{
  "model": "multi-label audio tagger",
  "dataset": "notes from a synthesiser with random patches",
  "train_examples": 78125,
  "gain_aug_db": 10,
  "time_shift_ms": 100,
  "n_mels": 40,
  "hop_length": 160,
  "input": "log_mel",
  "spec_augment": false,
  "win_length": 400,
  "arch": "crnn",
  "norm": "batchnorm",
  "activation": "relu",
  "depths": [1, 2, 1],
  "kernel_size": 5,
  "stem": "single",
  "widths": [192, 192, 192],
  "rnn_width": 128,
  "rnn": "lstm",
  "bidirectional": true,
  "rnn_residual": false,
  "rnn_layers": 5,
  "num_labels": 29,
  "mixing": "mixup",
  "optimizer": "soap",
  "beta2": 0.999,
  "lr": 0.0048,
  "beta1": 0.95,
  "shampoo_beta": 0.999,
  "eps": 1e-08,
  "precondition_frequency": 10,
  "max_precond_dim": 1024,
  "merge_dims": false,
  "one_sided": false,
  "adamw_lr_other_params": 0.0026,
  "steps": 8300,
  "batch_size": 64,
  "epochs": 6.8,
  "lr_schedule": "wsd_sqrt",
  "decay_fraction": 0.3,
  "final_lr_fraction": 0.1,
  "warmup_steps": 830,
  "weight_decay": 0.09,
  "adamw_weight_decay_other_params": 0
}
Rows from block 2, named by matrix and row number. Each number is 500 + 25 x the weight over its row's rms, rounded and kept within 0 to 999. All counts start at 0. Numbers have three digits each. After the name is the row's rms in percent of the matrix's.
# conv: width-5 conv (model.blocks.2.conv.weight, 192x192x5), inputs 30-44, a 5 kernel for each
conv.12 104:497520530525523521483501528473494536508467527498504509492473466526544511509484442471519525516496490501493514507465500495515543512536443492479458523471434479512477534472517536508526499498546506490502474505502480487496508515535
conv.13 099:507501452534499531493512458493480492479543552495473505493497500512506477473499585442477510502502478476527492487543501549485510515474538491450545477515478494534444455498449471493509526505500482502499497442515519498492503483503
conv.14 102:524464480488496501487557528480512494507520493499469453530551479510506472516505516474508526519542534498483503515484488498491490475490472479483537468518444540521508525513550477527491503507495533496468494480499486398446500524538
conv.15 105:498494478504507485513498511497520490473504512481531512510513517465485516481554402468513487538474506494517488520518485476508495493534512463550499491524446595536467459505538455497471495525502521533518471471506497499533520457510
conv.16 096:492491504510476520499582491463521532530516498545485464537492500501506481508491493510537485534491506507488527540490499515488480497505505525499449506488450534512506434486518516510511497497494516481530483491484525506489481524504
conv.17 098:489530491484495480485552475516447471560517481483514511505481461424490492490486535477517503467499488473522493520468499508496498537509540508539518511487507508581447468486474541510518502505481498516490462464521522487467505482490
conv.18 097:505494521541475471516499502492502514531474522511466490489420522474502516512538481507462508520471504522491491533507498511513506498525497501465519541537499462517505445491483547466487482480501514516509477495522520559542500485472
conv.19 098:454460470526477517476483528524489477558510493482494546525471512498530532502508531501465495491485526493524484532532470483495508466467537501511466483534486501530516533542471505519484498509495523536531492494499465471537506473477
conv.20 095:494529456534525428490464557464475505492504505540481442541469482500543550480543497468521476458503465512522521504534538478453511538542500495539498505476542525493445522440522507525482477477454489483501498536508493508520477521490
conv.21 098:474515559497488448494501505501482478542496542524507492505518517525500515494519497523480501495485491531458535512490503474493554531484508477499497503497522548501527455482492536560494526520517512493545513505455459533483553498461
conv.22 104:519489476516520512487534485521481482488466479492468520509504502477512489498485495520508447553517525483474544520475483506510485513519500504498460465480473517553500471472521473497477500486499524496516522468486499495479507506524
conv.23 088:473550489469523509465526530460522520536490486495512579474471503489493499480464526474457506526512509485503519496474491511478467481496529505471494483475528506505480545480479497525495486496538508515516484453491498450477527542442
conv.24 094:547461466539452521492494547517477528488495493497466476558524479514521485513505443541536439452506528494514516546504499490527547473466521493537533482500504517467448465524517482470554545515504525477485468485536467473494496522528
conv.25 102:519503515471438505494485502527488482493510519453494561519536541496514523481513472535536437521500484483524508510475489474531482486502481469480502488550475481516472552502507499508501523535522498480485509484456502472497488531544
conv.26 112:489537492493475488535517499486483513489478522562517469486489519519556507473497483445554493487508485509507495481485494535490497508529478517507513519479430490524501531476478544531454511498509500492512476504517501522540467461495
conv.27 096:498518510484494498496541521496509483532527501509500500519485490489508487510472496585509466495494482477497525539481460513490478494517497506543481498494541501513442470554545508426470502520525514491503513530491480510496506536498
conv.28 092:466510509522467489476487522535464458536521515496511513501494495507490465484532478490503508536539489516481470528523484493514467486499511466499503521507476503461433511500479503485499523530520472488508510498477513507478472467520
conv.29 093:482479495532519487493539501493505472496495438466469493489538479530515481489539509495492491493527469501524521509531510498542499519479491528481499488504531447497557465491467509457524499516515497491516516501498489467502480463554
conv.30 092:443562534448474518564489473479492542493502480490502472504510460508490515498564552487453467497474482494474518543524508515491522559493480465486472498509528479514489469508518505441508488522514494509501492490490498510538476482514
conv.31 097:544532477528415465510530476454478472454477518499533478474452493506495518527492517528488476495489511516496512510485508504497474504476502508481484525485497521509500516478565509468508511513486508495454526448477489517473515529509
conv.32 108:510487473590479496519514491491515472505518518500521491446496493504523514485515519424520514504507504475513492545538512477481504484508506500461522498502466507499506467503503484572498494508499512506496499480552480521548490457479
conv.33 097:528560491496510528498450483493482451498496487503521492516507513486519553549511515436486553519466529469499448512492491474464510489483573547514530486499480538524489433535502468541467498490491524500525495470498503511522525448547
conv.34 101:499482521492512514478464526501478502470509518573505498519444496482466496499512477455511512504515478510529510494502526545494504487530526511479524518495575431453512513499433510523498509512470482494494496507483521504541484482510
conv.35 092:500509477527514539470545502458474499481502492421448522530570490496509498511519518495479490517513498489496469480488491499489497478487517492460513488437487496514543498478517502465520465520536501504535468497502507467478464503503
conv.36 101:491531469515493531475465474522507468482554552472493493527536550485492492460556570524423523526501521484497504500508506504475522500494511489512531477496463497480520486482549497532506530540522505515505533489496465471507482514527
conv.37 103:512585511476467490468567454481523508512480509480483529503501503553501515471504519483508510583495462463478457512502504469534507489531490489498497513477461494503504492473530496448549457503496477506485499503497496539487489509490
conv.38 092:501524488517549494534510482489523456465483507501501515485498499515540490505470466525537503495485503492501451461496556535495519545452471493481506527499446435468535519532532528499489483530528487543501504512520491582524456509432
conv.39 095:476521467508507520497543511461534555521574513499526505511471499464457452497518554524445500527483488487510451501523498488477466505501548523509551502523438536444478536524515454501513500505503536470489477457437515524497514481515
conv.40 093:489521469482502508541539522479498502494486522497491527474513540497508468434501529508542509498510518505511564519497504514528490468530507501473527541519536436528472489457542479523430453477507501486502501490496502463477477527502
conv.41 096:543518501455464509523483470491518533515518451506513462519507511492532556530512540486498503504518519484505516502492520487486540521517495532558536516474518522528486491519529474512465531534495489488528507509485532556465564483498
conv.42 103:558469479494511489515502516492519499498482544471476494525518502502494482511470521456475502501519504518514508493525488496468502460535515478452544446456483442573480478473474496559492512472488502510509462476494469515479490490490
conv.43 097:555482488504503511489472492517512495511505485534490485533511480492517499541497509472484502494485475512485490518514506502511512521495475533479473491488505476545474501510475506502475523498496445479485477504525507531527459449538
conv.44 092:557517579532430474495528487541516499503505471521475467465559515524523495497483527445477517506497497475485497515513507465509465456521493508464502482486495466492489486488467490519512534502519506477494487480536508518477497494491
conv.45 102:488516492485493522449478502512518535496523470572503496554449528517508525527535516459509477523503474497450489464472488520459481541526492448509490485518533447484509536467480502513527495486498471520491478499473527515536502547478
conv.46 079:451507482519477515501497509488535516491544500490503516518512518511477484506478516461497540496474499475473447489500529473475472497439485477493535497531524460455539499527507521479555485527482443488497479440487484482521569484472
conv.47 101:534464532452534523523482488492525486484505515542491492485491520505462457497483508493518507489492465503501505488537525494493520474539501450485534526510517426523452501516424578463464483494503488490496500488479495445504551493523
conv.48 091:516561481510504478499488473505496562573493531478517541477471472504497500517498536517505532490502498493495529499480536484495482513532523508443516466501498471482473522503484489506520458452502499482475508499502497475477496526521
conv.49 082:485446451533532529519511521496486531498523472488543489502564512490490471461505537485537504523543499477476546547532498499520510493516522505482515503541457510492552486534493518493496516509513475473518491460491501562532511466504
conv.50 088:473540538459499506502486488522491522482513531491477519519506512486497500489566508448496500503498505488505520496521506517512537518478469510482485466501475446525473515528465543505494522511509474507572553512487483469496518478485
conv.51 108:479499501523492540467556531456478490538500479509486524476501502473489518505464464516527536503510480509530510517447495506482500499530524517501527474500470447524572471489497489516483500501477501489491483489478541524477508552474
conv.52 096:463551527455477515492492535540534488470516498505479509525510487503471497540534607440381563521515539501503504524482501515505519531502561535513496530528543519516419517518494486526551471479502506500507497466504493495524460479535
conv.53 123:488484502478513505515471512496521504489530470518437509478490510515491509492492605476510518501496508489496506545524475555525506494497500477513476467541534536496529481523511466489517506490501501508522476501504505540498502475500
conv.54 094:495469520501495482512504490541516502540507516538496501523531468488494491479447583510442575505508472521506490513502526501472490547517517493506508509489476525510502482499541423489509520517520507510451529518527504507445500489505
conv.55 096:468495521523487518499507492509488458526501494488494496513505543530511506533533466504496538484467502513516476507527514494513537536489480498512505479484539526489495519492497513507527478485451459518484486512502505524484473529474
conv.56 096:497485520508514493496464524504480532524503504462491507505486493471473505496456485516476536539470514494489467476502507521499493509505513514570464524555599553425413479498493511473523426491502528543453533515498545467489512488496
conv.57 097:503477512486513484461490484469509507481501490513520505504476505518502489481502485509513496498448452509516467496489515510494503507498515475500497477505486487545501488483471495473520553492487498430488501511528518501499478499496
conv.58 093:512492502508516524490500503496481466534520512492502487468485498480489469482482519493506447540518480480494515529482497521481511500517511554456543512477450490569449452479480484502509507512491520506478474502515513475515497491517
conv.59 096:502520496508429489499481500470495529475481479507515517491491505482477483511481457567465502467521519504505483518518516524500522485509492541508498526479468487461545521515480505580455523508517503493497500499489491518551463494523
conv.60 089:567527538491436492483497514496527501532517545476484489502532466485471466449522495499509525525472490517518470484511524484501535438495498494471530532529519461538541518515470485503509499515547554495480501507500489549496547554529
conv.61 087:472535523507429490453503516473488492529522517566511509511467531501508492491540528463507502458462497474473492483470516526519554540544507530461507495501492512500578549452520508552512517526506483486505534460492500523532513518461
conv.62 109:479516498522486537493539493477500507543499481534526483499494473490486505507458551519456524474523507503479511488511478551482493503542471528471564472505462453519532451528482468510490520467521527542508467470508531487504500505496
conv.63 097:500457509519507486522476499472473493484522505484539479511533492499503499529524492482488501499514482507523524480468502498494480514479460485502525486479487545487554516483513537534482499480468490536482487532509524508458479492514
conv.64 098:480461476500506522545471457443543511489492463499462489514542487510514515520493571513417516540514519496478467487515544497517491510509478488487479480477449458470521494469479486468526489515514508530501506492499512514505505506518
conv.65 100:539524532458464485479513550476483511513495502510487469518520517509512506508518443584456513512505478516485540526504530503521509476516497509507502512507455470572534448544535551471461469480493509515506516483493476545467481524459
conv.66 098:501476523532477490476516521509497504520492488499515496496518499462482491511529573492464467551485473526488544501520521485491469531534512501515490478495497545473473484502550458501516505470529542504555504494508463484477492462509
conv.67 088:472498483518495532522507502497533492493518522519501507492507548524513513480495514538515511494482498508541486462471491490493509517487499483455504535509506567530501473511521455530476506511486492505552511517494483492502478483475
conv.68 109:484509487479520478472486500464494494458501511487441487495478496498515494494474508470552500487515484495490506532516531474485524483512488517466475508483514448577510478513458591476472520495513479528484530505486491510502447458465
conv.69 150:486499475531501519511481507509477495502479506489509464509539517488500494513542449495505485482510496500511500489483535473491513520513483450527480499488505553522467484509423532502507496531520498493516493507496505468540448528527
conv.70 106:545501504499483565484493541507510531486457485488519441505483463453451458519501504497549513448488494482530511492479524483480514511521493504491487505512545527514508471491463500502519491518502499480518528464516466508520490484475
conv.71 096:511500514551462476473512545498468493503481483495529502480483517478495485474478506529490503474507489515522532478509446458462497490500493482463473498550520475437479520487481494488498489506484496504487501506503507525443525511484
conv.72 083:499458541505548467469474508454531527522549532486514493535520573547527522470504452513498532517495490508488545506497472476535550486497542476515490525490520461519496573506493531490475517541500498497486478505471517528462530490527
conv.73 105:511510465443530509531489494524526488439515488468507462519496511501520495497491520508495521490518515501493464495518494504504488489472525509513559501497431560548460466513498519505509497504496490506497426486449501493483486496503
conv.74 094:493504494475503545537506486532494451503524532498485538487539472483490498463490456478512510518519477523515488527513504493501498464473492489518533501532550474502457479507496544508529562539513467485483495521496551525487461486522
conv.75 090:497526531521479536537503495493463498498498511457488512512553509559534476472531530488529476513519491495511489480488503505495522477496497502486440491503521459514491567486461528491477489464487450492498502531524482505473468531512
conv.76 098:444489458539534470482481548545518481507499520522508494487496495462499510507485483535486462491459508502512509515492526495459488494508535489533508546520496517444524526441550429500563516531488526455455473510518522519500503499479
conv.77 089:488505533473483522479513485486492501465477507526489485496493478464512508505453514536469487495499503517505488541514512503520472452506503489486511512503552493513504449506519479463525520505517491484474502494500519489537514506459
conv.78 104:462556479517494490486474480474508493489491544501457521491494517496479508513519525412500437515528474484533518514517514486463550512479520504479443495519506527523438431501512523480492493494514497509503482535515495511488485523493
conv.79 089:512498482531502531524552462507484449530483486469492484450573491481521500519487467517477488503504497508492518523513545499507483486468486485492521469526566542528482518578506483470479491494510520491480503475537495468522469537531
conv.80 092:423489513450564523505503448523508560528478481484499519492518481494517513543482513538496393512483515531497463487486491507524469535524491515506490524469501469517462479499486494454565493509485484486491510508484490477508509493496
conv.81 097:519613480496501495507486471499507481511497517500490470487569517489504531472533404486511533499489534512529471528498495503529500497440546510513510509519460442459493528458569480523471517507494506483481487477512504475481535515508
conv.82 115:512504472535469480522512504483503494475512491517483506534487521528493496487506467480506495494486472494505477476540538488493470493506489464507539477470483581510501495532497524497483500516531472507509504497496515546506447484503
conv.83 101:531489561488475513512545510488526523489505482522492509506489481477462470502524486468506493529515482511481488493500548502461504483578504456521499502535555539533470489565505574472453495496526498493516524527470512501503495523519
conv.84 090:545526514497433496509510569520521485519510467524517508481456479506513452487494526484477497491498493493522513529491498464488509505491513456496500491478524490526484467495490513529461446471481494488513528514494439517507487547489
conv.85 103:532528492505512492531487481495540484487512508480493511532544508495518492498528489506486476499476516492527487519527510468547508515486488510475518489520504502509463526459585515471467520509475491489499500522500474478505473484508
conv.86 089:551540505464464492498510510464483499517522478487531507470493500479482498499511516421473566504515510492522542499450467492428482498473477540463506512467474459483548514547438488551530476507502482502473521496513532487497494507504
conv.87 101:488496492507503488481505471514483520517530516493480499479520522529521521524419520479508509542478490485504521490485493511525497490481476485488494498502500500569462448435494499464538473486468487507469490525523519530505528467491
conv.88 119:483464565494494509508482529490468542498493535495471536517468499519516510521530557450485522490536473521469497464493508506493539503507497530493500485493503430557477493519412574468512477499526465515509527522511496516482516512491
conv.89 110:473467554486507492460520497491500490518489500544538494451479514508500488520463447526530533498504498510498523512473482490479529490488505486531495479509528479513498486498479526548471497537495468503488521501517490522483515573462
conv.90 106:486508449525521476477483489481480485488460504505533503479464481477473483514484510500480572536489493457488536482492522487501500483507515526497485510455449472550462508429514525482506512505494469537497484521506503517526510483487
conv.91 083:466524516484519523528518475501471453446518490441429517476494546514498525442510494523474537499456518497498469516529476476468515528498500493500540493510464533525481534483521484477501527504517493476470470477481468545543508500467
conv.92 085:471501493521507484512513483501566549529477402513476488477496492484504505549470487501465479490516475504511520506498503527541486525489481509470483510512507515496444522458536492528501514494528520555503470489487535500473514525483
conv.93 105:552475467462505524552480502486499476531496481518495509521492504470510518496525508491502479510506492474506509529460457512487516521448497511489461468518558520491441489517546462479460493501512481503536512490485502459526470527505
conv.94 092:515520482462499524500517532498492505506539510473489531522476505492525514514466537498493516465439470481487504513532458504561530498495513566546494515484497468497555459508518486505480451473472500494482494473465489486477514525470
conv.95 098:487491560536447517489521487484500507484497476463511495512539496502506508492487491587504475482507469523490494500497458479490479463529525495540487494514509542523479515516522515458484489489512559514512494522472489496500502498530
conv.96 096:491480556465520556503508486528534430491466473508525510518506483455506497479518462464522519457496520512496475531496503502518525497516525536472500460512461507445479491505504501448529494508490517521504505462474522510535490504497
conv.97 091:550448522495527484482501502490464492502487543525527492501475497487496478513491537537529385533512533514505505518464507482474511512476484517451498518499511466520524501508542513479551508503458500465503472508486479491485487549515
conv.98 091:483490527504492500494509521494489504528550511463512522525509538508475457441512487550532440502506497496498578521503500519494519478457508469519515532555475471514520532522515504501465511505504487450506479500470504471484478498483
conv.99 094:476558534486511514507562527510515478538511512512560523518464571551485525498480472525492502522465543514463516520525520514486489507525519478531475526494537462476564477474511498519488493528480473488512526498449492448481511536480
conv.100 104:526504479494441481499514482514510505487508486500497544539517520478483479501492492477545490532516487490513502480506498498528471507450512516533505482455500498521530509512497503527473476501508499495515472487495537560520537528443
conv.101 097:512507467522526490494504514538491489511491515481516529463503500470469510503482574510495475512481528466456490526478492520498482497496496474516483499492540528454493493487523514485529485499502520505494492484489509545442502510474
conv.102 105:476501524498459489506520514512494495485511518505496497502522554505499510487517509409460536508504508478518474489518504497517477463486512495468537488480440492538464538488520505462519481490516535486528521517506552504555463471489
conv.103 081:526512453464496501467520509520498493506526521475465512491470506482469468489476551473531563492508498522515515520523507475506519487504500529459513491476497494461526521478512494532518511516459459491485533525525471529497504516506
conv.104 102:519486519525452518506519474507502468526486506533563527511424484522519522502495457510498489564518505471490490510501481510487520463492506516517535482491467520457499485449514494503546516490506518550490516499505496518498527487487
conv.105 103:517489514538491509497512489473517526486517498440494484498588536566541478441489519492525517506497509462496519536527495497486509523516522475461527506566488502513536495475505504538510504545519533467433493469508473507524512478551
conv.106 103:521504500471500568516502476467519454501489474538430479516470484474494523468487534427528522521472477496516461498496531560462474508458501529483491495497562537451452472530501481484501483482480512493516530497507525533523520510504
conv.107 100:482486482509507514489491530495468498497506504489531520498504502514504520500499496539501501489496515484529465479532499494517507506513476485477537500562501519501462503510514506485518484503503513518475502503533532454507460523515
conv.108 109:479545483495445510514570520482494524506531517505510520505485482465482513524487480512469529524513476504489519489509473501552496480509484489476538498482423504599510474489479514515521465475500492492497504473500503435532484483480
conv.109 100:486517485557530524472524508471506526506497485501492539491493479489520528535552500484488423497546455502515490458477549507498485517487524525468517512522490490547486441505461557484512536500497459496515463523490518493542449471502
conv.110 090:527497496551485499517486533528530479506558525478497547483499495539536490442501501519502502496548497504512496492527510517517499478440488547453490467509485542534477494497523522509560531521511485488507509509518503509523461495488
conv.111 110:516558440485525513498512501504519460501531461487514521459491553509488527476527459517532448476485493540503476514498514485502463518461498493513539497504479459493497522471516495416550543514478498497531512501483475486499487510558
conv.112 105:505523499475516513530486474512491489477499504437500537500525502501545542522561479463508496510496506512521547542490436471504489485521497515481460501520488562520479462444522492458497531506471493526500508460518534528500497486517
conv.113 095:481521548471503483491473532516497499501497490517539535509478541513495514503477518505490496510476507509539450478506511502513505476517510590550513514452521472477514509543498499536488458491517499582502485511515497511486525485509
conv.114 094:485445487497507542511503509517500517518511561500532490544506488481438436473511503530513528501507482477518482509506491512475415496550536523546493510500533424559558473531436519497499495503513490484480475477467507539505487516521
conv.115 104:401513523496534474477550498480491496484460480495500519504516494504503544518481540505433543528488469530502519506478479515493493551514483516494476520493459478513540497493521474491499455496507531501516518516501482532532452480520
conv.116 096:505496490511489488510541484496514526518442503483488520502486501492511505499469526490517508506521505512500471469460498502507465509509492494523519517500452522512455504494486516535462498497516508508481492498502502539469500491487
conv.117 110:487462521467530495513482485500515486506481516502520463484492531553499501471510474496442539485489505488492507456473507513511487495509508500517516510496454525510502527478510436519485499550518476480499518522482503493484535453533
conv.118 079:511504478460505507496509503497523510484537526505523514513454488492488483480548519460488530554530521522517486507500500516554507516497501475488467495453508522520483495518511462477465498485522501511529495502541500487446517482487
conv.119 134:527476454510480560547507460496509517482472510595544470469464513512494467482485469500533496494526489493513470489519530514518514514493480518476565467467506465599473497510492534482503540515481496481505488524466504544516506456458
conv.120 103:473512477479537492482475534504554510494524484508478527473539460468504477513444514551519456510495507507479543521502488509481531448519535516519482506501502472600469509479576465475483506495500502535461521482505485495497495500487
conv.121 094:509513483531534489496496517492503487497491507519495485528502522462489496500528485476491519508512472493530515517522470497472481509524543498517507478483524529470512483506443489525511494447470474502463493510496498432491487482529
conv.122 083:470530518517496498523485494529526543508528556498497513523465504475512489488515493492495504479482497498518492546524487474561541533498493546521458520545497523475472543491486489520500504503501500484517548510566529488505463516540
conv.123 105:518509452528478527481520474542521479508527509453483525485536487502481481496507547500431549485518563491541516527478510476478492522476501507485444489522481514561458511516528460506536511465476465462522512488498519465501482536539
conv.124 100:565515468500479501490554476474539503542514448502499513521500490471518487454470509448519476485497489515477514500470493511475496511488483517526500524511450489446527519523531437503472525508486519491527497482521483515517477474545
conv.125 106:512475498499496513534472509471467525483488524509511509499520525516508502527508484523446502560492497511491503479485511535471493476518527505509490494462461469504497533508488522471504507501512484502499482491455530511474549518478
conv.126 100:511466506508535491501521511528517505546476493511506471495486500489482485516482461530525479506530501476525508482508495506468540466467492504529507473550507517560486493493459529474534529497504500477503514530484500560460494504512
conv.127 104:528505493514451491459473481531492475521530496507482494516508489488503494485517440477557500485510471509512581493485475495504509475500501507511515484509425585501445456515530473483452517475492518536497484511530500509448497483538
conv.128 097:486481520496511483481524536506508502561492519511495531526466503481506497514505454549477533527516498516502522498471506467540504489499499547480524533478468458503478571503489500513495543490506481479493503523503509523520525482538
conv.129 098:489488488474492509471469477504473491507498511471533478526500541512511498484466565538471471525510485510462513490493522499556472495501486506495559491459491515549505489477517475465469487468485506522517516516513494504475533491527
conv.130 101:508522475469495497581521484440491511508484545501547436471514508476488520550514458439506520530503484511504501499514525521479527504523495496507497517467492568455519518567554480526454487486480495516497471483480513558501489484526
conv.131 125:499527515507487535486507517470487495533502524468485509502505497481490514478515445555426546506479502469504473487508495484505510476469527521537482545484449532466598545484536449531445476511480517479514506507466514472460485537488
conv.132 091:466538558504495467462487487523483488483492486558535488493491518503470486527520530460445549468500512484493495496488491496494472509522502496490439473507495480590485510557459539535454496524501529501519524502513513495560495496466
conv.133 091:458517516511489491500489497526501470478476479496487491497486499483474541524502516483530482484496489482470479484473517528508513548511489475484507511510549482511432515488495515539492502498472498486516474520526524501518521530515
conv.134 102:462467474542512493494469494528479489536548504498496509458515504493493471501510503531565440483505504504552518535486497479497469515511519465508456509537508487529504495538501542486474498483523499514509496520533459488577473526514
conv.135 098:533459542433500492502450516509527511480526484491514495473489534552514496480535465479476529476456476513545479502491505534509504504505459487488493498511511530475496494508520501445535490541497506497479511501505519527537519489495
conv.136 103:555506501463504455518495532514507504471516488483515548518542544493503479491484502452518489505500500495522504505516521483528468504495453519500492527513454467549457515491509533461503565521490498478547523493508481487554488462531
conv.137 090:536520507473491513506491477494516553486524509491517474497525494504507467490459538521447489494491505507512512496502496465483505496516479479505497520493533480475482515493448519518496531549509473467527557499448534468558503467498
conv.138 114:511448527526511478500480516488525501481493500497525458453467479499502496510438523543568437512503523532534485489466488501470507498522458463509510502502458526598480466465500528495478461474478491513483476501517518490498499525476
conv.139 096:519450471497526504513468516461530502514508469504501532502481469496482506540488512512524522532478486476494500489484504503475488522496485485516491524465521432485547533529477479450491510497553540512490503513492528456535510484521
conv.140 123:503525542461513467449548535506491522509499507436435538589548522499511535511538449524470527507508502504491541516466493510507469518542492494517490474531508465540497499498507468531478497482459511519508503494500481468501508548553
conv.141 138:488519488510507491461520487483482513491499509540470517486492510511508505486540469505521454498512509500491486511489528483505497492503502486467559524481479467473600495488500513448517512491490488486528488489477510500538441525481
conv.142 096:441496502500532501518524533543515479491468477529507468457491494543507529457483492497516466528478504481472469495506512461535508486489508459533534481497592510506543441492455531507495479525525502503492464483491508561492492486474
conv.143 096:448484527484499537501491478455497476480507514507471491508492434484498557535461483524554472483504457538477535482523473501480494474501542504484482520550533526476561460495481501445545482508488518509491515515534557461472474518536
conv.144 107:540528482470459519478544491525508519514527468498493492543481477471489497498466586436472513465536497475489493523471489506475484487506495534493543501492450465523543503540452516489479550491504462527485499476528518491498517513480
conv.145 099:507478541531467487496524484515493498578485476503503479469528498525517533497503512483535474501489493541498518523537507501540549523484456481490486471521538508495507486527505564516528491493512502519472521531499477457449513562497
conv.146 083:527532510516502478517493493487496488474506470518482504473492496491510537487552494471480537493524504520482509481461495499482501478519537544499582574481498414484558510459532519529506548532518488463472487486492510496503509521492
conv.147 099:526464530460502477475493526560482465503487519500479561498465491512462480530499493515547459452490478513492485502516494519496516468504531469450509506497521463482525500524506542446524487504533513520488510491487506514482529543494
conv.148 096:495526488458529481487519440495481469486491486516467518480499519494507498480508477499469500488474519493483509509512508470501476517521502497525528507492504522529442553464492503471497517488489516502508462521494535494539480478523
conv.149 096:530478489509483527503418541463478510499507478517501504540513525562535509453506504477538530498502511469530472480493507509497516492489483484459470517504525471469475507521491478535488486533509503499469472461453505498523498515508
conv.150 108:520562515483484491545504474473508481484471485530482494470454517505502487518495482513521503510523491520498500493485479484536520488458500472477464497536479464460545537549532502537448503476511479500530512474500508490547463514461
conv.151 114:483479528536516514521500496504509504513492519460506518506503502512504493516513510481494497485491504483490458510559511530518519488491471495464525487488466533534497504505489495488551470529521476503512522485466475427523482484509
conv.152 097:529547481504509475533532512514509481506516486478485456499470496484532493518487533516474505515474519475510484473481478499571515498490472454462503505534466452583554498474544511494491468476483512496494503529500486538468464489556
conv.153 102:493505501490476518517481528456483484506529507520533529498525475482476490501556502469509467533479491504505508492503482519535500495492506491467511484509516436514485550516460509477547493526508482493503488502510491479513510523495
conv.154 113:481428509546499492506498507484474477535489512492481479527499490486518473475535469480512507493525522509523502490475479484457508483490532515520454490484489495494456542545445482527490501483515522478513500529520466491515483535512
conv.155 121:503503482505487486559489483483499492493518491495504490498515502514520476487566455503479505508520495482505493491511474529495541482482498474534471514489477470558570456486494564473504516506476483488512495491489500507506467479498
conv.156 087:480466477507530494508495469514466495523524488478478532530486485515501507508462506494504444513526523524472514505494491497532507493502482547506515514518498549440454506499498528489508506473500505486528494535518522492518481492458
conv.157 105:488519479497473472446510511489502523517477497502536550513491472461460467539495493449518493518507493505501499508504469507489483543501501532490492517502468552499516523472510472508496491489478490513456448521483489465491513511485
conv.158 098:528540567492470492461547523482518524513492503514515453544480501534512503515480531514515463507487496517470474487491499482506550487499503527457502524534467432517521500506441603518463509500488493498495496543523503488500504521484
conv.159 096:451503555498483495492493517508506499508474475479500487517555494513501488500463535548456505461505541531498500490491520512538508489492506452496487456476446454477477567534487466528460469460506467459523504512468442495469507534535
conv.160 092:513490495521479505523468467487511494486513508465499534520499507506497507522450479543514446490491493539503471519492499485501488467508488488463512503530538485470456498479475575395568540510509476498495477533519523503477491488497
conv.161 088:545495481491519498484460539446478510497490524514498520533486474479521453450457514543501525507512488519517431505480502478518505484520527506532542534515499509504434498498501493486532492508518494510452497522498519509498491532464
conv.162 118:563497419548487480523492491484498481548498488517495499500485520459470503508524556439490511471498534492512503524505492482479465504463539506522493502497477425547513468505499469569504538489472520493519499471535479464530475528538
conv.163 101:498505508494451473524525516470497476514482538482488495529505511510507516459521506529498496511489503524497495495502471521509522480476487477509522515535525540473538467505500471491477485489509493496526497517500488488477494495490
conv.164 093:473488464518522416440525506506456505478488472469465510472519514497511546522520519545499509468481506544519498477479481511473524474501479476464511471479442467561490444411495499535531516488503514454507525496480518493477527501528
conv.165 095:494491539518492519488474487501491481517486503467463498509524527480493499510501514541511450514527494498480486495462509527510527482518440481520486471488520484492482499529485461500475435501512486559525490478498460481510473505452
conv.166 092:511481499487555499514487459502501488498487531446491516483489504483493539521476542505562440480537478505515504533500497526498448485466498509507519502474444424503556498544448553486487509492502498512485503517478481454479473470495
conv.167 100:503443532496535480543491524520535505497484478488531494464486537490492501508515549443502482504532488520506498465468508532469468508530481505518535481507495464566472521507498476510508501475503497508519527509513487506513564416526
conv.168 091:471516523542501489469489497516494465491490484489468429478488490479487494534467540492514492504507516495515501513506527531503509506483472462469468462475465517395467513540506486498497517501503500439503514525531508508463482516510
conv.169 093:482489488515527477491494528516439479513507487465479496492559526511501540481469487514560488470491520513514532523483486466489502518497482493513526482511488416505493543503498493492501514522524507503522497515491543484500488516501
conv.170 136:489480543489509489474521470500497496512509495466472512525505509495472519508406592464505487504486484494508489515510485517505492485493494536484517433533431525650471495502543440493511509459499481532478507472519508494461548518494
conv.171 105:497435553511484453496519510511484530511487486519546491466521506493509488510450542549465439504489510530483500497512495511487490475533503499475469507484417486498584481468468467565474513480476501520500510503451492488483547492469
conv.172 084:506471475599481498499519486534446488525438511507508509522456489476461474502455493565519491477503513507532481521502493511512493489511524488531492477512467497487507525498445511497506525511485493466523510535509468482519503510489
conv.173 111:516490477521501560534496504476487501533496491563506466461454478476498529575481517495486488464499488508502505513468460512454541505504494488513528506493479531469497517518536470499508445476509532552503518487500520525518482502466
conv.174 094:542475488458487489506514518498472497524530519510484485531508503513474482507503501468475498502512490503490506493520510505498521460478508508483498514511466522473500487520501481539487516495516523513471524486517518472494557494473
conv.175 114:511497534475442508495522505441484529501517487538469479523462459510523526528461486484495526494489492484521486493509518483512513517509485502514512484483449528521497500481514547478480467519470509555495493510469526529484470489464
conv.176 104:532475435480507470497533514536447492483494533467520545521473492496487512504444526559435475493506508479501517502510540495493492533471508485475531487462496515501467509509500533482460516508505517462469481500482524496487534496518